From a checkpoint of a small segmentation model.
Model: encoder patch size [8, 8], encoder layers 6.
Training: adamw at rate 0.0012, 18300 steps, batches of 128, held-out accuracy 98%.
Data: trained on simulated stained blood smears, 195000 training examples.
Rows from block 1 of the decoder of a small segmentation model, named by matrix and row number. Rows with one number belong to one channel. Each number is 128 + 32 x the weight over its row's rms, rounded and kept within 0 to 255. All counts start at 0. Numbers have three digits each.
After each channel's rows are labels from the 100 images, of 14976, where the channel reaches its highest value: "top examples" is what is common among them; "peak on" is the class under the peak. Only what is clearly more common there than usual is listed. The data: simulated stained blood smears. In brackets: how many of the 100, against the usual share in percent.
# convs0: first 3x3 conv (decoder.mid.1.convs.0.weight, 128x128x3x3, each kernel summed), inputs 0-63
# convs1: second 3x3 conv (decoder.mid.1.convs.1.weight, 128x128x3x3, transposed, each kernel summed), outputs 0-63

convs0.109:131109151136134096091091117105120136084163037127071108125118128094138074112062147051122132104084062097110077135105111153098099083103109090111120129135116124124159161080159114113140099058134096
convs1.109:073086136125135122151118147171137139135133146129118141128115122174141166121121117124138126122171155190177133145129114073104098119134118118169149135005161142149062115180064122132125196098138138
top examples: two lobes with orange grains (95 vs 14.2)
peak on: large cell (58 vs 10.3); nucleus (42 vs 4)

convs0.121:089177103089127125082071092094142101151072143170149149182139115118139089108087108113189160180150128067174096158136151142149140088144121080124143112073094106139129145169192112184141085145081089
convs1.121:158158129118135108085141077123114101136082120169163133145137145126180100104141184119125126171117148052149099178097110139179174105119093107130123156112117100084139131132184100153186082149056078
top examples: crowded (70 vs 40.3)
peak on: small cell (58 vs 26.6)

convs0.4:113127117086110080164112121139135109091152082101131134074098045128132115101113110105123126151057143184110113134137146136115151134144100166128162161161146075159110136113165067103141090116175140
convs1.4:094099133103118134127143133139165125067162123080126045091046082119131082111082153115084086201102083193153127095154131145131131140100087181118160137129177048120161134128114070120130082125145134
top examples: platelets (77 vs 50.1)
peak on: small cell (69 vs 26.6)

convs0.127:131129119107000035136121118122097091133161156096103128116124131093098117107107139139121150145138141104166102119152099087132114081133132128123103115077126098119079103165145109145106142129128137
convs1.127:129108112110179191075140130118134150056067104162148118107132116155105141128108102127132111086113077121074134091062115173102134152118137102110116105172084102092165155069165102106149117167113125
top examples: crowded (66 vs 40.3); two lobes with orange grains (38 vs 14.2)
peak on: small cell (65 vs 26.6)

convs0.17:177126121178134069082142148151115120087161123192111141077055164089096190103081132132179097097042127162149142096125139120112117148178138140173116115139134112141093139133175149095121123151102122
convs1.17:120132065166147136131139145094145133072154109200136151155026174103155139148117093116119126142052064157123135100129073171111146145146101126157091116139141128100108106143147163121080068161101127
top examples: crowded (71 vs 40.3); spiky cells (36 vs 14.3)
peak on: small cell (60 vs 26.6)

convs0.122:100115169123108107150117169089128153108097130090092121047134096109082140102146157100133106116161193120129159098123145127084116080075104048143055187134151121153138076126155170167131130107138188
convs1.122:123131136121129084135102102067141117129086114166129110107129106108111126122171133107145064120104118067155166097096117121117121051050120063089052253115105102131172131128213122110125167091111151
top examples: platelets (76 vs 50.1)
peak on: small cell (56 vs 26.6)

convs0.81:121173082096135144039071150076099105117190171123130088118115162060129097145101133105202156116173115136101142136142136099141127110144166146160073130152103141153151138176159095092160168107057125
convs1.81:142120115116136133042075159079099127116203125113147127093138164123131147145142154130176116114111081140072157098148129131203132110105171138178095164177064135116173140148160135144145146165104064
top examples: platelets (79 vs 50.1); spiky cells (35 vs 14.3)
peak on: small cell (61 vs 26.6)

convs0.24:106073170087108118169134100133109145164127089120119098130138084140145106089200169146113163167105170168157158146141080074092136131126147162091134142124128143118124130097145141062123172104123105
convs1.24:132087125134121140148079099156126128096102101082175101139124109141088150143160115129116108154148127128106170108154088079038127171127121124072122176141080120155148146111176125037084178076120138
top examples: platelets (83 vs 50.1); crowded (65 vs 40.3); spiky cells (35 vs 14.3)
peak on: small cell (55 vs 26.6)

convs0.10:107110111112062076156104105117124106151084156110102085106102157082154091142126117168089169125112134098112066086165104148123141116097104125092142143109139115153117169130169154111156077079108126
convs1.10:184115130102122082195116119105144143172132118152155081081090124112182112153176134125106151116182138103151125158153085143157126130106078103108168149068150101061127157137047162147154113069151113
top examples: two lobes with orange grains (99 vs 14.2)
peak on: large cell (55 vs 10.3); nucleus (45 vs 4)

convs0.75:116121094151114181153126104117180125171121149181129117126155165139121114137146083115119174031131146128079184033150126116150129136130117116126108107102127138171133120154153160054229148119116072
convs1.75:114121151125110160116097116128185145151179149150110133095158131163134129068118088131130174067096142115070148091154153135134148150112096142158160142116102089144164141111139173114176155153089096
top examples: crowded (69 vs 40.3)
peak on: small cell (67 vs 26.6)